{"arch": "inception", "train_examples": 39062, "input": "log_mel", "spec_augment": true, "init": "lecun_normal", "optimizer": "soap", "beta2": 0.999, "one_sided": false, "max_grad_norm": 5.0, "lr_schedule": "wsd_sqrt", "final_lr_fraction": 0.05, "warmup_steps": 90}
Rows from block 6 of a small sound classifier, named by matrix and row number. Each number is 128 + 24 x the weight over its row's rms, rounded and kept within 0 to 255. All counts start at 0. Numbers have three digits each.
After each channel's rows are labels from the 100 clips, of 14976, where the channel reaches its highest value: "band" is the frequency band that holds the peak. Only what is clearly more common there than usual is listed. The data: simulated sounds of rotating machines with and without faults. In brackets: how many of the 100.
# r30: branch 2 reduce pointwise conv (model.blocks.6.r3.0.weight, 128x512x1x1), inputs 256-383

r30.67:097141121102094122104156146154194143133160098119155139073125111128128118147117101116134161129096143131115108139079126120133108093143148186108102125086118130134109170127143106119118160121128124094118125146127123136116114095116107152119148138099141106140115118122143123114093138122121133146116123140135120126095110114136140135118143155129123080141125131140149163126147154109129149117137
band: 2000 to 4000 Hz (82)

r30.35:107112155119113103191172110155099156134129139160160091092138156132096129116154149133150123174099105130096123133130164115116156116131171088123171126187119151129194114135158162103115140145134120099129086137131129145143149123105121116163134093144124121128122150150123151111115122101123087128151111133129189127120112121132128120128117121159108088139147084166161168108120119124145154152124
band: 4000 to 8000 Hz (58)

r30.101:139152123092124177128134117096101136151139113100101092150097156115088108151116121109121121104108174147126149104091133077140130128120120098132153116108149117147168073145151119107165124115135170129127105131122106137144121119126160131131098138149102128110141109149128106119132115127133130109136118138140146122132129143120126120154131156120141127146111125110115138106130114132119138097142
band: 2000 to 4000 Hz (73)

r30.15:102131111118115138093129160111124137127113151104104106152120122123125075106074096109090120095072159143152111120126123124106128127111133107139109130112151075166107115139135135113114136125137153145125108129149131121143118106142124145117140136129114102115096099101129134089135107129114091126100128125088139134108111118103119138107101130146145119130125102149116113116144112125139145149127
band: 0 to 250 Hz (100)

r30.29:112164118112103126148144120107122128100143158121116118108154142148094139137140125116132108133130157147160139122134156115162123172125152111129127101154132125141121091133173156104104137117097116155132133147117130097136143138120177133132131155131127127105122129107125140156146098119141151131114123123133124128116152149136154143113118124127085120110130160122117115113145123119120143126143
band: 0 to 250 Hz (100)

r30.48:092129117150133149134139156142103106133120167104103099134123161098134111149125106145134112125089152135118123115085145100165126113107112115161131119140147080135157105114113177097118141130094145163132129146097150117107146127120135132152129106117108103118130116122116123111134106147104107094094111125099150122148117136171163142136138120112136138146115128120123116129136096144111109117137
band: 0 to 250 Hz (100)

r30.92:143127173110141143136112116132139162127106107122162085093178113130143116145197133139154120137130154120173145116121131127125137137131111078140152121105119141127157048117115108120139164146134135166151114100122109126123111113137124092146116116129103111097121149128155136146106122144122143102105156103113105135141129092105107127106130129139113119104154132158129139086140098092109093101145
band: 1000 to 2000 Hz (47)

r30.90:119107102109101137115108107131170135121091136124133140145109150114078101111085089113070103100094126156147136137131109116143136115116146122133120116135118119146138104122110133169136140125133117153142081132132136107136126110124100152136121154131123145141106119095124149122133109121152118124157121143114166113128125140104114135127104111147109118129127130113105111140097167122093125148121
band: 0 to 250 Hz (100)

r30.6:104105131101135127115121089132160163124112156120091123155075093144086135126107110117110124123129123148104156166121132099151137105161137119127129127122152101142120142128095133135144135095116157063156136132114120145110146122091156141102147129136119128127125128135129112121118124120144094139109117143156129114114134122151119118128140133121123090150103121128156121093123099103160139127113
band: 1000 to 2000 Hz (54)

r30.57:173112121145107093149088135154115183161114116121090147150160142132105101137153135099087117110126091152150145136171121113155159118172137150126130147107092102110124134127136117098161108135123137137127117097125134142138132152134137116114132138156110133146115149128117121114148117119128111110118119146132140134143153138140155138146136124135131127127135117139133132159147129139146119120142
band: 1000 to 2000 Hz (54)

r30.99:097129115143117124129186148132134149139106090109100089138110122171145070125145123137099103133098138129120165139148120125144131103117154135127117115111131134141126131132096107128132123119088138118143105122132139143116122111137144129120143096147105130147103115099117132102140097128154107132116117124073146148138115163100125141090127121161128131139123131103124148098114121150103098128149
band: 1000 to 2000 Hz (72)

r30.56:146165121138117110141120150104126151145101140130104156136160106146081123123119134112104130113094098134160156153156088120127133161157083123122094114147157103110136113135156127113124105116134137108121119126118130083124135137126180134115137136120149121119115108116096116130133131164106172130172109132117128111140135147093115141095110128129098161093126080123107112141097145160122134150132
band: 250 to 500 Hz (48); 1000 to 2000 Hz (44)

r30.30:164140093107107104086108125113092135160130108133084125152082132112130124119111122130078109105115152126128146094178127105155132149105116122106121122108145133145150108129095147117114102092149126099115100113171120099129125160140129126137129091156109153112119128116115146099139114159123125122133126147127141128123156136100144157152119146146105112118123093127109136105100129122129116125135
band: 1000 to 2000 Hz (70)

r30.47:197182160161140149140090128129092162176098094087097133131138135113137102115123086124095123128145099146118135084117121137145120156157125097125109150128146088079163124159159131126178120116127181139113141139104132120126134167146158129130152115143141142125066085111093139128129140140105131127148139118085108135130124149152156126129119167143123148138135087110115119161140127145158155129131
band: 2000 to 4000 Hz (56); 1000 to 2000 Hz (44)

r30.89:135143095151065145179149146125140149116113115135119117163097127130132101138149124125132124147075105146167155191117117134115150136150113130129102118074115103118141150121138107101108125116106105130153126124102154125121144138118151148101127101146141134126137099106130119122118130151117128128116109119105127145142136168082151130102128116120141139125131104116108114158126132172104119128123
band: 2000 to 4000 Hz (69)

r30.36:105127130140137150080119147097068129140125103095116107128139138143166133136061101119095138108055139129147108117105109133104139124122095116091103148120137088138124138141136139097138113124109133143128111116135150100126112134120128141122140144119109098117095107102114118084124150152089074127099122133098127122094117117119153142111097151139143128146135126111131132158135121104163125144144
band: 0 to 250 Hz (100)

r30.123:126109115144130123113131113121127151164129098143120103141165131174093105141101084090140077128128118088112158123134113099152121121122105110122155117102169131112144092146141099103120128116111108109126084114121122119107126126130091117123119129151149129138115100148109109101167112142120102114077097115104166097128116111132145121141140118121123111126131148109122151097147136143116115128148
band: 1000 to 2000 Hz (81)

r30.124:180171138142090097123158132074100158155138123098113125094168149148112108118135128135076105132115102170141109129131118130157142091145174108126103134125104130137119067163150145159142107102125167134132125138131132160108124136131158134132142169146120158166102137147122148122141090127162120133155103148148135119125123152139147093113161120126124120113150144094182109123153122104153159145153
band: 2000 to 4000 Hz (56); 1000 to 2000 Hz (44)

r30.76:153123124130118143147162102108114189140133122125116135154165144143102110116142108128083069116091135114185152116144094121151146126128149111110109132110095108131094094148177125152156107122119124085137099131137134146135134137127114151123126151127107144139110117144105128105166128110140102108149148150119140121128144134093121115142125112128129111131146122120163118066093109119111115138135
band: 1000 to 2000 Hz (54)

r30.64:120143117136118169096131119147090106130111116112111149151111136114145138136121110143114099107111113105138091113104137137160121131127094139129147132115139128130127134144092149138108154130135105192115119170122114126131141137146133134138126186139128126129133129153136152120149115141142115139159155132124122128134109133168129130165160158113120097117128155138133134122143128106146147132136
band: 2000 to 4000 Hz (95)

r30.46:077117107161108145108126120125115146136125127097096114109152126158129148104105108129152117101096127149141131118127162138152114166134128143120112140148145125159091100097122146128098093139124128155131117121145127122125107136128125126134146132132127141109132109142121161118135118129158125133153137167104132172140123109125110125148162140126124115141138127128114111128126148130126138174141
band: 0 to 250 Hz (100)

r30.62:138124129162109131100140116122105142138106093119118129132121126147121107145127113104077116134093149091124129122110134127113151099079120107122119112104134142166098130140070155108121118122134165116124085103171119163136136127128114164120107176156139139132143090138164119096128104130158120111147126157153124115132117112115117132159121131117110118130121152120153134126138107100117142104132
band: 1000 to 2000 Hz (55)

r30.8:113126128102113120135096143148155124130123147141120132162086123128091119129160147108126138156134126125096155139129135086133125114118117115167085126125149105122160153135101131109104161119127132112124135094123142137094130125136161145123159075110175113144133130121169092175122100128135180118066125105125120088159139160129114143108150117120110162118148121143133116106128098178107106088121
band: 0 to 250 Hz (100)

r30.111:138123120125136104135120143139158076075092108133108119136146082126129110109150102163110133131157151147086154123102104114130133120125130131126117104117120177135113127133116132136143135128129142126134100127142142143112130129118125102153125174133099129095141130153120135126137140151159117125124103133122118117123122113140121111118138137117142108137137127137138135090133093130176117132151
band: 2000 to 4000 Hz (65); 1000 to 2000 Hz (35)

r30.5:131127121129148144119140145127135167182106131122111174103113104133088133130141130094096149123139135125150138116174133140133136177173118118129108143126143097131083128102138137096182116106124111130145106103113106132149127139123102136114136149115108157095107138139132117134137121133094111122140140128130133122094122111105115120158105132119124136121111122133158143146139141142138121124128
band: 1000 to 2000 Hz (54)

r30.119:094106123134114152133124157104106130140117105163090094147149118118126142126129151081120111087114145124121132116122088087173149128161098172154159120151149111138165125125132138141110151156105140113140127133113134115128092121109120133160174126153166132124108130118127163165136163115130160149151117123112165152162114104132113121145142121140159144142149079147111137139101116181105117130142
band: 250 to 500 Hz (63); 500 to 1000 Hz (37)

r30.9:185141153139100115151139118101104117146127082123107122134125155111118134093143103124123131144110114157153138097099145138097124112130111126132110156098121095109122133126174128135156096142125131114136126168116122152095132106163174143135185159141128129160123130141123114132124128150133158186113131099168098114138111140134105093120177112125121150124126102122151112160088087138103199125090
band: 2000 to 4000 Hz (69); 1000 to 2000 Hz (31)

r30.75:112126096134139124118124121127167106124109134102144123121116147131108106122089104125117111097151126101123128173136082104163133086108090097126110102121162130148106126133110095136102133152124146086135084108138120120123131135121106122117146177129111166165109099128082111091185129125111115127182110140131153138113138089133107152137121145112129091136108118131092127131141155117112116132112
band: 0 to 250 Hz (100)

r30.23:122132111111131129137112140153191148109112145136085096125093100111109093118124113119120134145143112145087137106135102121116116102141151110166122145119102139103151145106085134154150124115115125150150128111112119118127137131130137135123133119098096177126097134158068125105112128117128106124157130126131125132123128105069137157148128129138086110123110097136162129103141158156119089134132
band: 0 to 250 Hz (100)

r30.14:104098115116115142144087146114131151098098111118093098174121132117117108139092085119098165146140127113115125140103151161136151157138144118144124106151106114095139059117089154121160128096118122140121104127108111138120133123135168135112138145129098132139104112142116122134160113113140129115135112128163110145141138134151137131134126133128119164124121095106132117104117130124150122132148
band: 2000 to 4000 Hz (73)

r30.22:086128107133142141126072145164138180134109111143164135129107111190152111155142144144162121138131156135118146135130141117175141150131122160134126055123149080114114168136082148116081146146159142165136113083141154098145130144084113122117106119165152141105087102102128134117161153099130100087134132159089149153134167139149144139127124172127123126133104145154116117152146104092108088121138
band: 2000 to 4000 Hz (67); 1000 to 2000 Hz (33)

r30.103:158153123139137139128123158099108118148131127149134119136117130116133123119166087135134134146084150131122104116098121152124114118133143095117085138152143076128132127085152147128124147104131118106134146149149153107140121151143154137174185061131111116175130135088090132124120104119108165152108118123094089127151105130124151129128144126120124146123189111144110127136118108192079137122144
band: 0 to 250 Hz (100)

r30.125:141138096118119149091171131118143151136131137124147125182141143100145115127133148112128119119113121146123117147149138141129126129108129136114121128143133142169104170100135133148120124118144103110128110177116137114117152141115108132126144148115087160142153100161105130124138102128107123134155109134129150138114126133139132153133156152122121103112151132136146143113121145132125185142118
band: 0 to 250 Hz (100)

r30.41:142122120125113142117093150134160149138146103145127132126123133100089153128142141173078121145117175106123116148108151064134145112134084087160105111147091145102131113135121119096108167159109134180137181135119115111126118135138115140114135103102112121123098138125132107158104134114105162133122133085106123129141121133100151133147143161144093153118140149125138133140194139122115111134126
band: 500 to 1000 Hz (85)

r30.102:124140113167109134104094153171171139128123099087125101133145147190137105132129127140148178145142167126107123144136152135144126114107126110140109091095101141110138151133114120085091134130087144212128155100151088152144114118104123129126118122122163117123158127109189127152124114114124170115098129116117110115155117130181103146119132126110108147097139166144135106088183133108138122106121
band: 500 to 1000 Hz (98)

r30.110:118134103114150146097128155131148122063129140133125135129147092128115133100132142130109114138149173143111115122097094107124125129120123122119123036119115145142106098121086131125086112134141148165130104145123121151126116173113125128159102170117094128106090115136128119099135136142138127132120141127164132135120116136174126109125135146133140141138131102122153130137094151107155136156149
band: 2000 to 4000 Hz (78)

r30.3:131109156114102091102136108119146150117111069114108128107142117142160113115149106142089075121130115145145130110129083123139124091126110170128120127104121100100102127127112114120146138135123159147121111160101145158113133093128161128141143150120102102087125107148155106119105129135135135123072117126163104120118124127121098125126165132132133097129100129124131121162084119117153132103132
band: 2000 to 4000 Hz (51); 1000 to 2000 Hz (49)

r30.42:143108138124139145133168132081094126137155126154141128125145114150165118149123135154106135117122132135121125126109143161158130127116118141119122115146105127138154113113114132128088148135162085147121130188126145151136114160161142128145172133105128121153136109130135127149121121132094141191118162123169146119129093104154105139166178136134107104128154110130148161127154160132110197155133
band: 2000 to 4000 Hz (94)

r30.93:092150099134161102109112130061104131145145122145113155127117125128125052160166104125176133120073122122148150133120124177165189102132152105109079117102139090127121128112122122120141149142137114138107112165167109110145128121110104129114144113153109116122123097124121152093141143110120135138113125131114125133104127104115104149149186139147146113119158134149105141132138112086106143130131
band: 0 to 250 Hz (100)

r30.85:128120118092149144130086167104136115177113162125111122136131113142140162143111149178098118116107176153131110129114100108157150128099087106099182120131157156154112130149140129128113162143125156082139164093153098099123141134123126147115126175176151146126125148129085121159168098133123185115129105152103116117129152129110143139122113140112106155118112149124120119102173132146122132125130
band: 250 to 500 Hz (81)

r30.34:108117121144066153148175143085128117159148141104105133141113144116111111119146111120116132149094128119126138144138154141105156091156136103107085154110126108141130087132108147131135093116086102101131151126122137177121158128121156138116126144163101142146141118116149145124114075112151130145120081113143120153140121167138117138105155121135123132134077102099121093138127154137123158140111
band: 1000 to 2000 Hz (56)

r30.16:095130135121144166140162135107086123130138132141129122111149080110116148121084150137136158108134118150138131129124104129149127169110126114123145111177119167133126099139173126124116145142131120124150180132153115096111113104133119119135099142112140099136137191156077117153137127129090165129156125138127129114130103163119174110109113128119111155096140145138153084111119126115127125154138
band: 250 to 500 Hz (99)

r30.25:107113102106095142114122134141126115132121164122105114110108149126119103101110087104094108119091146119106115111123153118130131105114187106145126146135136122151164125102117160173105139114132102180123136119109137122114133121151102139121128105110118109102100132090106104124097114152119132124127097113118144150124120138129152136100130107135131137126117120116111123141128114129107119144105
band: 0 to 250 Hz (100)

r30.88:128138116133120125124122126158116160152123127094118123134142144167116084133121090093129115125139116113113144097157130122181122135144142150120133097111135131118120196114132128152078135143118127152121120107127108136135124125144147124122131117113175139142103126110135146129126124117114119139147136129109129155131121117189126152136125108136132118127144136133110118132126143118115145133138
band: 2000 to 4000 Hz (69); 1000 to 2000 Hz (31)

r30.117:133133121137128106095102132145144090128105152117079125123151107121140128109123091152136118117152153121091137134101107095140150117107144150121132134129130143138086151134118142156144118135135117065128122134133148168120126122111149129142149155142102129099142132157140145139139121123152126142128115137138132110128160108153119119126157116124143094151127139129153126073109102115175125115152
band: 2000 to 4000 Hz (66); 1000 to 2000 Hz (34)

r30.109:117151132121117162146136109140097133133110130107092144154122124107164118122110124115116125118122126098126112082095112125151143130165093120136165140121139126127099113114101154123133119106155145176132124117136108138167138138121167112135102135136140133119101138123127153094136142139122106096137158173117135136125115110132136123166125142124150105145134108118115148093143130111106107131155
band: 2000 to 4000 Hz (96)

r30.95:095117089120130119145115121114133117132136130122114104118149103163097163160121158125089113145125128132140098169114088106125114161142115114113150111159129128123137114149168083077122158130069136143129121117129112114137126131122107135118136140108125105134137135129133145120121123103117117122097112112112106123102114129150137148146137142124076112092133212149134119091203122113120118092106
band: 500 to 1000 Hz (94)

r30.19:158149111107108150119128125099113134175119130108076162154074139091107108109133158146082157123129145139165148132157104098095153126140100114134120144134178118126172104136123138113134093109140124118143153138142122103143122127140140139111164118138118134111141119118145131130133103140132150146123129107116092120144115146132139129148133135148105164099094119137137105137127151152095143130127
band: 1000 to 2000 Hz (79)